From a checkpoint of a small contrastive audio-text model.
Model: 7.09M parameters, log mel input, encoder arch resmlp, encoder activation star_relu, encoder patch size [64, 2], encoder layers 12, encoder width 192, text encoder width 256, text encoder layers 8, text encoder norm rmsnorm, text encoder activation gelu.
Rows from block 3 of the audio encoder, named by matrix and row number. Rows with one number belong to one neuron. Each number is 128 + 32 x the weight over the matrix's rms, rounded and kept within 0 to 255. All counts start at 0. Numbers have three digits each.
# fc1: MLP up (encoder.blocks.3.mlp.fc1.weight, 576x192), inputs 96-191
# fc2: MLP down (encoder.blocks.3.mlp.fc2.weight, 192x576, transposed), outputs 96-191
fc1.338:111140120178170051164153106125124154095132037118118076112124172144156161139122106121123167137143088122090119133101115101121147096101143138063129161150157112170110113175231128091153134109145088141126076128154102151071098163111137150117131133109111095139141167133161128162123105117109114072
fc2.338:136089135137164099141121132078093167154169156143128159126152126073109138137082103164232149106150108147162135167157129133167131138170128147119140054143074145127136189155073120097118096162115099127069124112115088088163135112116095120148085178092121142122135146135107098107101106153093154151
fc1.339:110130104088087162124131110144074143113137110118119137138146110123094130140115127120058072179117116160100115138124161161146072096132155060108121161167121165097165123146136069158160138112131098121133095160143151133115102122123082120074106109087112139107116177117069117059159140095116107074
fc2.339:128109084100115108111114154111139156159122090172135091114134136141116145155116175140128107134121135136114100108210161120120121139110131114126139111129095133189132119145077130139156153117161148128149101134129119143106139178105117122132117141175078158115161100152093108168162148142159077131
fc1.340:160153113104181130122074132145088101148137110114152067149157168127083115099089099115156136167131105126124106123104168111070107117107069158150131107087117143088117140063175126112089121157109134116150144170141137157133179132109181158097150194153148122123140154177129166131124100161150123186
fc2.340:101158187147139138150136136088165141121117115095140120158069079126150132128163158154169107077151184132082108145181125148134135116154165157115106157099058133081149195147112098092154112164142117135173132153139091109166140213199171163156174156188151140073145153149152084150144096088150183135
fc1.341:139122133139121088109161071144147063118144046143129137129190179087132136174114161129151172157163159128163105098124135087167126131118205045164136113102176117112133129114131230120128128125049131146142080168097100158102114131118129119150129162125105133168142127131132134080142183105189161145
fc2.341:118165168049112124163051153097129116105142157105144125159105103143152083188126149075128136196104074078090060150141118127076147130147072196141153130107174161119087115144117115176111127095125142159125146099179141075118197186089125110094165144141098081148218153109097099150121099106181090126
fc1.342:155114135114119111187106138110130114112114169106155103144145139095074109130126129184106090166136095081137169112152120170096148071142163137124118173090159067056117168114158131230103098155106176122052145137084149152153135179134116073090058123124119102138099143087131130110171110129151061106
fc2.342:129182122129121150147148144158140096118132116190071156128155171164134074129127113121175134163125116146094146129122086073153090089068089125107116144143150141120101112152113083130158113188111104134112093140162150204071129160068148137141110115133185127127122137157087097119153146134112102142
fc1.343:101147131178155140130133132140095164127151111186128112125119102104107109116169132107122058091114112109152146103139180116132101111187111083151083118145094131159115084135109097135080114162083099142120108107106100126073124120130145086126082144163091063185119161093106112193127094092145179088
fc2.343:179105157074152160148113135124081115134131101122165060184134152180118113096171143111130148170108127148178118191142161170136090122094077120144116071092176091182179073166137144208134102131181109146112122193127143133166123120136074153152184147130142068106127145104177097110127105133146121163
fc1.344:189151121128211050152195180095079084113108161162137120141152091123165098127127101122131104080088129090101155133164200195160168083084168149064195106156168136089109097189092133131087148123154129119157190187081061160111069167163178120066176119143193170118149164149115144135175147143162130133
fc2.344:103121172126136195143120157179083147140147122116175169214121150142077080105100101132164121133162095220150112120146062112093143157119106149172098122156114163141086102098131148101178126132136093132166147104144185124115124145086076105130100082113093121104133065111149137127076160144124172107
fc1.345:086071065105070167190107135117128181138120133132124110178121097114108193133150074110200108128108146168116136142099133132129144201179133108148155149109091146070112134184164153137162110095068165104122135176086116218150169126109156136160112151108111201216118105174161051177108102094155083161
fc2.345:131140173070109177180121148126121074134135110136191129112153095149178159161109142116151123174121136123152123163117157093111142197100134143216078145171117061138078098087150163155039138166144192117147128135113111082098143120108138090152117075072150121115194125118096108128162157149149163092
fc1.346:121140083150160129082099177157114135064125162115140106172119163143101145123109120077154180101082112150162109160157154148155096162105110102125134123160137198151080174141101101140129094105099135125168072131074130086106172143145139106087135116156154095127107122111127082073096129109103146108
fc2.346:167102132167130124083121122131161175137186157154096161094134201053137127150166090132113152156108132132112131130161222127171110105148125140082062166182140096201072124101197191169109181121108140099094171158129139126143107155111099179147169115143112142118142109097131133098144109062182155161
fc1.347:082160070126086157130126135195143143152097098171124153192086114153102134099053091113177185183169122095196059132140178104152165107100137176144109102167140103165102133142102134059119093108185109169176114126146169138128141106060097151067122104168090208141083089059114147129101089136154075183
fc2.347:174095142158079139184133172084144167127076163111082085150153094102165123162196155195122143074110104106132173096065153128127084109134175147088182134137162078095127122166174176109124098183130139043152052122119056167161163104133071145156197140123054133119162070174095112133111097100082085217
fc1.348:140136128164147151191139128114128165130173104107059147184167147173128120138092138091076173147096174105115137109159086102162123125166192158063051101105154143110192160159101172123130126171105099135084104100195138165142116153155136118100115099131143138101116103117135122110162153162110185152
fc2.348:123124146121137069086098132123163145144177091161090114160126140102122078121099169104131192069160120142146141189094167140098091182165055106154191051125134143111148110104167144138130118050119168149128138115169126152133106135142144119092120126111115116132112109188106116150157145086129124059
fc1.349:145093087167145076109132140115160132130138152118135144210192161106147103133126147137121111129157099140178108149104116129131155178153148118122062185111131117126126168131148134152149128131148116063146168179119137114149117106115112088153137117126092175072077077147137132054118132140095172120
fc2.349:151121190163120159070152131107159083113167166144156063077113120180148172138135081092169119122091159085124171095229198107159118134117090160123099201135150119135194100111137152109167146093122198084140066187152147223125143112189126099152140123098128116155099057220129141119144117089059119120
fc1.350:161202123163083109116113130132128163112093097130097148190103160156194184151172103095161187187125109106147092167109094095093121143130090099162172081176094136120173095083055154120093114196083199126155136146094158099125111147176058149109131134127131096205156148140118135084183137142144205131
fc2.350:111134115219138104119111120101125110158097148081151119115103143081167101182095141137096169086103127119126116135134094179105168142233083163119105153141145132082150078110141103101099155124110180123141099156153191111096163179180147123129127161070178136098137180158187110098113129145130111148
fc1.351:148163125063153103105131172115095168126177113067092164145137079125090112146123123110141132134099113116112116103165172120079149095154149102131111105120153099144130121124187099140123095170122099155178111130149146118125110090059132171086119154160054116162104071131116138155114118087130073059
fc2.351:173103091129096151144110090171154171177070131117128069143137185102150122128148083120145170108112102140108126096098113087100142123105048129127130086080166106092136106204148104122130074122160166093071153136096133109161151087162164140182137134109164117154119125107119077086057059145152185157
fc1.352:107124161173114095146102103149143163126069135156117130141109142114084072118142166139145164120107137135095107125175166110084146121114139118110094183110173175155168101184106124113142127117075111096139097133106091118109124112077106135073127094091086126123072089138148084084141160150119128170
fc2.352:133107121105131149121127172150051118173129141137131121120174150100119174118132151141137140095113102062078137112056080156112090176121116151122166106142146126135116124115110121209166133091170094183119110103090139095113097110154060131152111081170107099124166093112062168150149161145153156107
fc1.353:153129170140126070079046100123069132177160134114110115101166130092141095084159144129146133112151165128135166114172068112161151141112150124154089143139140179108134160090140132121218144135160075177183118115176157119135115120161136142149107147118102152070097142175100111090120157116054138059
fc2.353:156134110113142123131153101141173129058162163166142112070166104134163187158112123124075128081154142153085162084093134157145162151101092198093141152108172145173080085142170096148130142067049131094110152142091115137156075119130140179134153117122087105216174136103201068123109072151140096130
fc1.354:078189143096138142125123134197093181156044099125128081082131104136114102125137130095098068191161118186129062162087147099110144091121112097206102155158192096138139100130169156131155134144100162122135121142111098113096126162219105145115138147128091121174115155127154138149083133093137100132
fc2.354:171144121158080151077105169130132069109140161087153139141110092098178133141138159139105080189090137127164130133154110138164088065101094113117194159082126108077105206166041097115077112085124128155182127075134143154085181146100128118123152169143199142087132112094111118135172175116090102130
fc1.355:095127092116175124110087097093107118146071107154127189123107117152109127105137125134147144164112092101125182201123120105142150155154122113176139144149131135124093063164127132077153115093117140150110151152107111095157095139144150148113138122094123131170101148172103157057127192096105132128
fc2.355:169158154099105141141109088123091182125107100134139070122123139073167130093159127102126124192115148137107069137090131096117171047151188142120140162092115122159136137110069110159075130080099149156172132108122163092179093151137139177127080115195105113129115145052200127237147179128130130171
fc1.356:169102083079166043114111158167132119142100103120095115122133144097106096169157107146119111125096087130140150107129107132074061114103141148176133165151123137114131147154137124156158112094164096118138086132167155115108149095134135083124076144083115162127106099151112095125130128125109105102
fc2.356:133178192112149139135155063183158118153162119141103167086123140138122186108030109106139145119174091105048121140137183091138105124100094108127137087140145120129101135123053156114112152146089175127074113140110090173113096148159088147176177104082147137150133150134114088151105142146160090123
fc1.357:153158128109126133125134101152132087144140119111140079069112123126119097133125099112100142110115122064171117079146109088148193133100127160151101093135175117154123077145137137161122137160124107180166140117084157105111118114154158121156152122115097122156091093100087164132066144106180151129
fc2.357:094160064139117108140129158089143120131147097084102154142145154120143098135110097132145124110101122141158083110181105164143169098152115083141144105118112140050125184094114127147119130109142144167161154135180114148094160106103128133116146112088136139133101134185172129154058079155158094154
fc1.358:166109158173144094060158129100152131149070155118152100118115132125156173161085222116079092120140177084149112056131108207128177112086153133112151073011089161139107127101107166084136134068155117127146098139129194196130126163180138073093128123080121124108140116096084137088130225155108157145
fc2.358:070103094102129158159179102130108168095096067135132137107133131131083114103156107114117132117114159188126095159088084167099173140115187104186174155075131122190140123060104114149121117180089108113154134071133144148116154123116114119116146124146097125123175102165129081070126162138120124064
fc1.359:071131180125142167116162129062097133133124120171065182098147083097141136123134107142092119183146132141099135143093108174120158131171095151102106173146110142141071080123177158167079073158146170101100070092154158167125104120099154179076177125168134151172133195110184164120161140235128160135
fc2.359:147142055128134133150092106142110106074141107144070121169094239058102125173134122109024111122086095092170154167139118123126090078095168129128132175118182165153108167141116154102160114102104092119169200159159120145104142077131115128138097170155088126118131126146126105109095084129106179148
fc1.360:148119086122184141081072162112154090109196080084118145129092099132091087124154170138165094157137108128115164102154129125133096113094077147123113111167148133073138137088132102178126130115181082093144099168105118095141114127098072095109092129130153145139115111139129130094115158129131093120
fc2.360:143155097151107131156081129135150109128088096117153191099139143125187103082109124132125177115128108150078096146114117110147157156152161107178165157102086139114110133148176133105153120157182125180082192166124160113159148140106140129102161217089085116130077091079094122123154129132119141164
fc1.361:123180150129172153109104142149078117067155128172106150126126139160143122121183119150101129174095136102142141143084137136114105107159120131109109134191181142110113146123144179164116128161123096047199156124126112126134135128128094161107110137105092147117144103131086125084127141141133154148
fc2.361:151157131149128126088110158120168114145058147153134118167081122108110110096086141083121138093172176160082147113111089112128174109145121120138137118109159179146146155173116140176138159076178154119116151130121139169145149096150068151157124142149158130111099141115086096123092106200185100118
fc1.362:138132074114120126133139067104115070117133106173113162139088127144115151148097088111155086150133090084123117109078123140100158147134148157128165125151113131142083130118163094156140119139142167168130067164098119116067171131150117165106130143075166203126100157165118139142126108158127106156
fc2.362:083167149150131152100167147092101085116121136123089071108151099096102129134159154166124129152112111101149066157084107088108130097100136117202116121105162154108149148111082137120181121099139104094123149093138143130116160152096145126145187200082044134135131098110086177102179144064186148102
fc1.363:111101087129092141208114157125120119164095046123127121108129111126100141065114107166122107101127118137116128184059189140140130103178124136179119111155143158101172150101133183129145162162104123123142081169117117074172132114138067097202167164092131148107074185133145096162141160177193109092
fc2.363:188121146139093076088096086137115135119145145086116155134124152119091191164120153108078115137103103179173182089158133037122129147158078121123134078130073205114093086139145146182097102115160154155085102124117077071148113154094181173104103132149151132188114124090149063129160162115069157095
fc1.364:049167120168111055063065074148069151169120155123136131135168118135139119119106125177145121062115154093187121147106142104053112167121139131091143097106166160034077093097140141139122059156170077109122196105136108090165065116130130147103147125140100141136038188099192116160129201138080141125
fc2.364:122128098108143210186160134103120148050141132163151122063119110164101077112160127177085104155131085140043137126128088123135079104120135102087130161199145160154114128087118132125114120161119096091113133124144103132080089168071172113095132156072080075140191149130149194141121108158044154070
fc1.365:176140166141158136154097120101094136157092136134119090112097124128107169171107194138114164134142119121171125117126164147179109090112130171115165134145087121152148139146096101169111169122049135086125064107106102140125134129161072126031168138163113120075158139070172108172139114227128145118
fc2.365:076093117087122164136154172219133152132212094154105129143108136095117111141112133110080168087084098116151172184111108115127083125058135113127110143113188161105199134094133113141155161142181135181127105137147164116124135131177123139130093151158144117182098133096193063148123163095083119101
fc1.366:118108154117123184173148125123149061104077152093109119117140141101113118095140112103055106125141121105138114190138137165098110144139157121118128088101156152144129123170108096139106100131156110136132155182161160096151145176150135132147109157174082154125178134118116098144099127125142084107
fc2.366:069154152120126167133150109157128145160116110121106167190124139108113171092111143103128173098100134143132112095132145213093180179110150132077076152110126093094183108139154112081103104136117195146115146106104140140074078096123134132188158074173136100189091103156167084066178133137204173160
fc1.367:117202149081082139164141220092148132111141159124115133124074161185157124111121124156155105132153134063177154113127149153162099163109142112120080140140126114148166119110084166101086124096196114116169115138127165112130201145154126137145177130137157075156087100109104123138134094155160102108
fc2.367:148121078149133168113131069118122096138112138186121145086108247104122127199118133114131116138116088205097112151100112142112150107114118122190149156060131122137113109121093152157138160209104122103130052066142124131123092113150104119099077114135142119139117100076098119169146173116132126107
fc1.368:088144160104132166143092131136171139165094160126095107090165159127175168102110091141124101123089165098108131142099123146125156118142084177148128072120180119154093222188111095146094097117131132186120089105044066128096158162153065138152132176105085145094123074182150124121062115090133117063
fc2.368:183143158074159137151176166192102152126153207113094119133149111107120115122155096154127116135181126191125093178063154179071140071201090117121103153150178168122141102152074163118142149095137129132168141126189162098067103110141147108139135070113065138166098110117118181100114149085092112156
fc1.369:178140134150113097146083132096185130112120132151108124173100123133075129108171168108053124120122113092106100121104124173091144113132161133029164148127169124151107091078115084085111180114179092074084154135116087142000078073150135167165114156145110127153095096129150116119096075071145143131
fc2.369:112128107109130095156152172150115112079168129152084151161123168120112092103088149091122110101107114091143115178104110085088140176161177147153114093162167150071112097119146144134163132137148130149146096104159148143164144102111090142087099087147183152156046087158151187146138135062091149112
fc1.370:081120091162079101086126123169095166171095082130108121134168060120162118167149077141128130128056152114170111109112157127153125181132130062091174142089119103113167147113085048141131105151131066192155162108127154120145132154154169088133185155091123137162149154134082133126124171138143162175
fc2.370:129110110110131156111116127168145076088218141117101154083113114128064146138099096089189152143076148067123154121128131119111095133146146146096107167101168111142118106144077166135040064189152191173097097111097131103149158121127136123162154137143133124115168140106105133133080115133089174153
fc1.371:127106194103106110058214136085138070118052138147109096062138134112151145168120153073095106073112113203152064038174152098127120113120095127102061145095107098096198061152084107125174043088091117134122087123074093149172143126159129084111111077095127153113091155114105127100132149147131137092
fc2.371:137151088127119131182118089160108106121165118123135137175070136186134104110119193146142172169146138088096115138114031169117138140144153167150118075153202114105103131115229091109125136221180107096124063131167184077095150188140144162127139134135121116089126115155163109136100110087156180124
fc1.372:082110108108102151091101164088134095085192097121169093118169101107168121095154160127129051125086091163145082155097096080103180127133110128100105182135124132101136162133103145126142167089102144151090129152112154149107133085066116107155133131139104126146143154118127131106137048113130081135
fc2.372:088159145071118191116137101103082127076088131096113116155116114088125059186152113120111136055122079087079132098122128092071113137136141088066103068126114164124139061130162059080224084131124136121164116185136153079141141177110097146137175156156102163086111097138101135154161088060098166146
fc1.373:053119099080122096107148089103086160101051168085164117132170126078083118171095148161074135115169105145199173129094144174136090165124104128141066151113155142096089146140109149103096167120182138101163099123129146119119089148096147084112139094113067090128117112128124107134165157141133101118
fc2.373:173115101214169088182120156096156093106185113131086145100086074117106116075145045129048107101104079173143010167157099114112117117108132128123153078101079144165130068119128053149110186145100111104142169186120165181161174099147111135154119133142142182126077135165047189080085131080098144161
fc1.374:081159104085131193103118118177135104155115143152120126109130161110194099135106135151154104124111116150078110103104096105098096113163095172114079147159136143124114138150122086097143098078162143140131089087158126173088069151169101157125144122158095128145118105146091130191100083147100149173
fc2.374:111077102125100131149145113113105193104213111170097153129088113156109146140113102133099137132124101140132079152142118146145103147127160128150148196104137104149133115105147168095112131139144158107102136121102140125111170180099172136162127123130174121127157155045169127145102089146113138108
fc1.375:096171102116074148119148131120117149123158096115169100148133172133111150199151149089140140079178089133127136155109162134151119150150087135099113112154179116128062103114096106125133176106136121135121096135131117073150139127159124129172119134111112104143103138134077062121084162108128128106
fc2.375:156065169149147102129120103168134154106110119164148121154124107173110139116113157197107114167104142152106137106179148152035141078135138104128045100097110143166145134067091144123089061162146097102085148119116123193062078119148126122143106168107152134129122137058138137136163112117140124192
fc1.376:154110141089139126116142141116113106122143087118082097168076115109094114127093124163167104132112145173149166119118151138095129132187103111106141145090127125144089182119091177104122126152141113159148149139148138123102096156157171090130097153156118109132129092117163073157149159132128115121
fc2.376:094182119114111103099094132116176220143127113146083167139136143099146176110110151131082172141107140124156124173118103134122141159170080119130059120076147081150068131141127126143183142145139125145162164119118123096147140118115101148108122104137146105143144088138139156111139129166131113129
fc1.377:170109142152126111129107085108088151133167141065108242116109081129105089117183143170148079199153125074083153075054138100142065130131133152108185076164116123144101153164092120182024148139084117141144141109142122125141141155122079187158114159192109105185144194102090150168160076121167137122
fc2.377:155143100112099140101175101146082077126122133106070140083155168176114162153063173210094150129133109127134124183134135166108130091165150138142075104116111128130137106142089088104159104133171086110063101206120100146110130163069125065189107090102096143185138116095171104215102142145111107113
fc1.378:125135122103134100123082065090149197079124104140166104126097154183132108160089128130131146131163126115081173116145128136112105124092134146125056110132074175161104161087101117118115079151072109100135149115129148143104130121141074109109132139190053124109184101087155164100131181120105117065
fc2.378:118103141136129160138137106133085088161110193135076081133131120098091156129162119122178117094168151133108138172154119101104160153145084104162137103086110136115081135182112155097155123092179183156155117170144107170189097114129139108172149099122118088133089151119099089082093134079141138120
fc1.379:163154066116132103105127174099139156126117119120153128104131068142154095133171077057134151135075123171124106102095128128112142098156132153159114106151138115105106150164077227153105193103080139141111177130183080160141107114232106148139124098102119043054063142101140184056166125222062176119
fc2.379:119070161103117160132097125145116132124120189077117100078154154100133137156125086124153129107068161100164152109118131134159135046118173102109144118160168107145126124077156157152108098153087078126118125056145123172130146116058088157129060102109159097190119104108190109114114065116156151156
fc1.380:159124171141160095120167145028099101078059152142126102090118175169065079060106152128162116113124156172163093172131130139152081144168104163171183146115185139102123161062109121110072101094094142127155102122131131110140122129121153097084105115054117161094074145171149155131201129077098117156
fc2.380:158120108152150127208077066117156091120155100136105086157097097082115111143151175154102142120096209066151135129067113102115164231095113128133069112066094113172203061129096151113098109167182173138158164133129164146138221199154193125066126155131110113139114136159093152151165110155187156138
fc1.381:134126167091110117134110187159107149121084153160100090090170171165055214151148162152121160117160141154104152135095089133114145122088165052162166113143149100105128112112102064132102160171148176094132105183123075145159103125103130161111186084126119095104148131154131070080152103122093116141
fc2.381:130122136149177128114086052092217149116172125142156107148161146096161084118095092131098126132099154145132063105156152117135103102105131172114188104070070119172101150143066105128092061062093119144130143075187163168063123097146130151079121130098101134133137099097093101092167119167074124118
fc1.382:042063175076157072126145142136112167215132181086126063164167149114060169134093115134104143112213129116155042118134146150161166177154134115132133178137182076090147142077120117159113063157107141142135154151119041123195157103133234117085188149177153088150164121098068155132163111148155161147
fc2.382:148097117145111160136139130140147189089103124091136118145110127150056103112159114120072159092121074114133105161110142138112165086134104137088085138115122070130119110145070133113133157178123181168113112145105246110119133116055163134101120146119166063087154156133145084221151106130159106118
fc1.383:118146145093089137149070120141194076114124097103089139111126116133212198073159086099127132184147130138135179116162169132152091119140122135170169203115097170131120144089138130054076149117165106128162127181123142102187132106096080178148171105121075112116115146109101103126136106094164057111
fc2.383:193151098179168129070130094088100178086109089171157098143186095141102112178086082086128147139135170168130119119110128081127122157172122155094153047164178174162155101165163120121139096126152106109134157122166155129095079154153188119111097085158104134174146087137182132121214114150123193127
fc1.384:118179110126081138146126074113143123201185113123096096121166160167131221122138200134080079094136085122146148114110093091098085104133152102119106174095143165136075117039149151138097136129178135134169117098167197153101123140188122118109108118157135135115108150166131094189157133077162158130
fc2.384:133070124142156092132120191150100138138115079104135117138123197112100167173087104154120098136157131170110110114143150122115160151115150137129158131117074072137160147121112079104113132116136077081129102129053136128121181143119126100128165111112115143148162137123120140154116145150098193197
fc1.385:169173150133085154156134130161130142115107089087171109125192143152125098079146148148147152105151104118090143203165152117179172066109157120153106154096128154198127188114119120129156088120134160129103126061162117143159170137105150155077160138146142138146162124119120124098071142138137085164
fc2.385:186077054126186092068161156130100112099172131181126172102141130119137136152154089152153110171183147126114128097084150104130175161170106130136134115119119124113162133135160100149083064145085098081152071109148138109161130096209137139152138123125124126111090117168124107164137176117172099172
fc1.386:127141080189160161138157076132013183118093171122109098087124153160053143100169154124125132095098108091144148071121191135128195168170087067169160198147114096108126157142155107090088074099131053130083146102108073111093144157166156186092086115135126128134118112144127111121093144132089111131
fc2.386:101139115103110105094088181103137101176113108172122175183110150210113099171165143140078139100124096098068092165113132131169068092079148097060125145155124106089091086110086148089121110143129137124100101127111162146174091110038151101220148103108123081166140117105126139119137104099144144126
fc1.387:180084087107185153136096128095152184145084106086072106126154101114178129128067125117120098133131155130126125161089151143104131142105153104146080166171143165168086112087050090141109052098107120117115138137090106100159162106085166126140145065100121091154084113073145096138114163056144132148
fc2.387:125131165141098102176165167173193082119100096107177092152132144168096168167182116130169157159103153184078116128116179163153131080168159163092179078117122084158155167114151098106130185081183141148122180098154124108134058131149066105162124147150139129140095144146110083168065117163119102074
fc1.388:184092142105158121139141051096107196168089170081167127098221125070111074110146128091106098109180105168156137163129155231116161171063174160138136142122080123136169164051113134073111136073162144121199099171080135231131095105251175120130175112088148078096152113061149122157157070122120120149
fc2.388:147115093107103128105144107136232085084166086070127069117122101154147107152182120149176111106074148096143145064107111152112180144121159151064201162151107130062114171120168061106077211128059139100118124066167194116139122105116160174107070119091089174116110108122132108078071105179134105096
fc1.389:196090137149146078114111120166095123122107126163126105153099097102110126154146139142156129145145171094126081143136109116170140086152099118114166132162107110180100081099116101081113108105134097139114130139132177083130090139178130174129101066118094132123168106118126068081190059127112098082
fc2.389:072141106122112120078137071113142139136179128114157148144131148160136123094093122140116128175125128104107189090136103128102118096096119147117126113101155130150146079099165157133090095112096103119082114135160088139140134182072111126099118125123099122167126121158154079121149117090122138087
fc1.390:178151164108148116102143179084101150107109080142119139122136128126172120102116141089109197103107106113110088118080136114127094127099139061153122113163118140145106190145120145154110144146143104097075118143129182163147128145121132098099127153109123114084131095152104166167109165145154130114
fc2.390:097083103103176117139132139164173119134135120125076126156137176130100171166163129136133094175145090144068125141124078162078054109163168149076106067137053109122157122148158151104124093131120111104106121143109121093124165117146102114117168152183128069183095136202111058123153122138113160126
fc1.391:113204100089154152120099083136101114146132175167136108129084153087148126129122082196107140132147113152169127167171188087122176121110115165094076085136157095182087146103118164098099095140096121108124099142136129143075153091157136145143125149118121127127131148131172156174150095050137171157
fc2.391:213017172157099095114093138097148129098113151176117142109138098143121098144142117154103099079119080058128098091159159120143115167126115121156052084133087084089122111148178086099092120173171097181152008177119167046135091152108191152133094140108134161115096173162098151098138135108142166104
fc1.392:072127133173150104164134145158191117187133135156175153176137204102130116071135108137187083152209148115119111160169177120116129155167099119087110123231156106150156101040085097137107205119123140142123140119111179152093151172149118132091149062119062114116127135096084114085114155149108140112
fc2.392:131109058140117168160134126064122109117140177143104103131147082131116129130100126115098119119126108129096143148163109192130139158154128099090104178081069154126097120060098152090140112128112167121124163152108089115157113125151133116148118034103129080129113156111115087140085114106159104144
fc1.393:119134145181084140154154185120094123116099100096139128073117042145090079087144071096150145091146074097160157121100154135120120114143081099193103084041115124096100144143114058114127111193122109160221132076098143135162160116104142132135122102186102169094080139113122135150157108098157165101
fc2.393:125125132133142092126114115087080164151172148165119122131138122139116139152183116155146118148113170146179125154156148134142106067127167111106127137104122148078151110078142170111122141112217174171094137204121144145190126130124131160181160156108159103105192118170166082108179188125089134096
fc1.394:102079158122134133075139185134102142099147099132128118134084151084104133198111159175150168144103140127132102099084113172164087123140171150156070159147186119109134081098120107094128124086118076094109129137105117098096108153163123146121132182112096169126163102130132145162199123103160120114
fc2.394:123147127163142124150105165073149152123152150133123122132141142144106102099096145116103081127114103195138115141089149109132114211081136171153101122155120128063122125105151128139086134147125093124132113041102120168132132102191132124092116104120126102102152078106121120098090070130102102102
fc1.395:117100172133066097149097158097072148079136151131092084115165130104052177137097095114123181133115111116128145140119151154076118090127120144195113092160125165107157093179063143128167124126144156126101163079074174126092185074148098157117113131170114090138063131186086143087100098132141175151
fc2.395:091145155127195122146129100096106134076090146096122101117104121175141161133158105141145160141159148207082161123134143167109126126098116144091147189140157075132155163140159091117088093133115124130148172154121117156105085158104159128103125138112142105102114137158107209106105118116120148055
fc1.396:122086091116145136075135146114050094098159171109143144115158108170097152115129097128085096190114154180125084148111124142100110128125097078132140079132112176115092136112131112168128121160105181120097107163143147129134169088100101118114101106129127150132143120155159170113123110108193107106
fc2.396:078104103085098157152143084163168167069145114166093095161092092157184159142061107145114135145118123104139080162118169085131122093155146099200175141100091110139169117158139122195123164139142186139131151150115161174075115109099148103152166122111132168081157085077167122134116098156093138129
fc1.397:165116133068111125169142112105111066159113151150136182166159123144096150159151136154139152108102181195135096072116149146185154110147152147109154140148104097182157150097168146163162058118093138184126150128166134168159163074102083140086117136051147119197091161140172166099253230089121160160
fc2.397:148096110143135131104060131123179071119109111059120057131072137065120190131073135113100093114108110076122095087142117076154077125178122167132111095122112038131099073169114105133115157104144054120110153127141160130145118177162156073154168078151105125139081131150073160142159100203071123134
fc1.398:117116078142059131163155201158110063143108167149138162119113075060106158117105091107148166126087071148144125138123116102106144130116132117159098117137180088137129142174136104126061111094135148133167070127128104109100098186129099170128196105088140159166102136150141057175109119118180216153
fc2.398:076144130094138117122177105142125120157141149084150125141162148145097143112105126180151115133142148102109120074125121132153107142059119128134095092145114145132099109114139128138118142123161083097137123104151159128171108119110128115169105151153078101171168130107175126153148121138091118145
fc1.399:133119121125100097207152155105159115153124117163139116110157124142105157137101115137135123101135122087100113140091089136075175123102148109162107143180089097164117172104110113109179141149099154146115155111161122161122115143111153086123053163078105148144092122158117124192127130124139171159
fc2.399:192163122187153130137116100108134133145171114192072188139068184156112198147141103186109111118190146152124077142153188102151100106149084124153157080098116127098130075126118177107138092113144113111128156135146127124194126151200092110096175071136101121161152070169208080115135113115072122094
fc1.400:079148091128049166090130129145038139151118156152096111123136190159120134088079130100137163075144124114115077130134067082095092168112174102169108102096102117190086076158180042121128147140130091083092147100107093139124102129156166146073150141177117121089122137152107135121113121171107127092
fc2.400:095175118064104119171202075127153131173112073162078077126075116156148118170059177148158132097109107150113195118096129119139105119167165120114154154176121115028093178127068135105189130101119135125118156137161173119107114158093156125155171158124143153105076125107089158109159097140114089093
fc1.401:156138136103104139150122154133077177083145126138132084120133131100121130099117082114074128130151073163100107130168136139136150157109098112128124112160180119143130112092133149148132104116164133101172123107119112113113140154130151150112140141108155122171096122117128131123109137110154142174
fc2.401:100125164132166135047182130085134119121118131084157122167144110158138144117132113189123146164127153123137074162128134069143203086152160151113166128115161206161142148078114108129126139120165101141094126093115092164114165153176082129193148141152104174163129144134118127157157136096163103136
fc1.402:101128137067106123161087061133114175157097118138159083146097071116167174124152101100108132133137130146122169116174167145157088115089108138125158180108065096129146126094083155137121133156197080095146092128157092159117118157081107141160112190128178070140064097152128108146154159135160131113
fc2.402:100129147126085076115191112102144162154183133099113166100099171095103124140161144138139163089148167061150153082120148062097145096188151140101042148091152186127159148145136082151092146137114162089113181108151147169168130133138152154139108143154091124179082086140103116129124095141114120113
fc1.403:165122144152096064147138143125133183089158148121098108139109194147096089166111140162101096134121144087103127119154062104136146099117128122139103172162178119139118115103120148120169111142136119110070066167141130064132145164120133140159149136114095113177142143178097104103134126124144138118
fc2.403:127146109213142121151137099162143121076149126092095113057115087138142150071118108128154146176116104104153152141166126147130115098079130107136119145108128093133059142144141134065099102195205103146111128127166104123149075129148116164112130118117086169120175116111174050123163113140136158134
fc1.404:146163112122147113131082175117202112095134076109129100151169100116116098102115153114193100068064136194165191117132097128115094085125140085163142170123087099102143117090112108095133110113169150144093075147135120092122137131132156130130160148114107130144058121136114135107100114139130124134
fc2.404:170132160135132160176141110153132188126170122189147130081091145106138217146139075108080110109139136072147097150135157123154167132111170129130147149104117132112107091128135145188190145150125135086113185126097186135135125155147096151196133049161062115072144128082111129118091120095102140083
fc1.405:140145136112075161186087173117094153172153167177133178152140155120074172132116087108134167155128084171150156125068091139149149076132099119170127149168125163135062115072137141188162192179120146089116125142141113094070078133071114125096155151156142122119135185162118107104106100153172121092
fc2.405:051078090148134111166095058164072172176132127155115117098166134098177134126133164118117119184090137121116115104125173114138107166129210116088165101146148115094119162178109152147105143124133120118108134127174105099153099133162148164095103063180158107138111092096108070174155087146151147109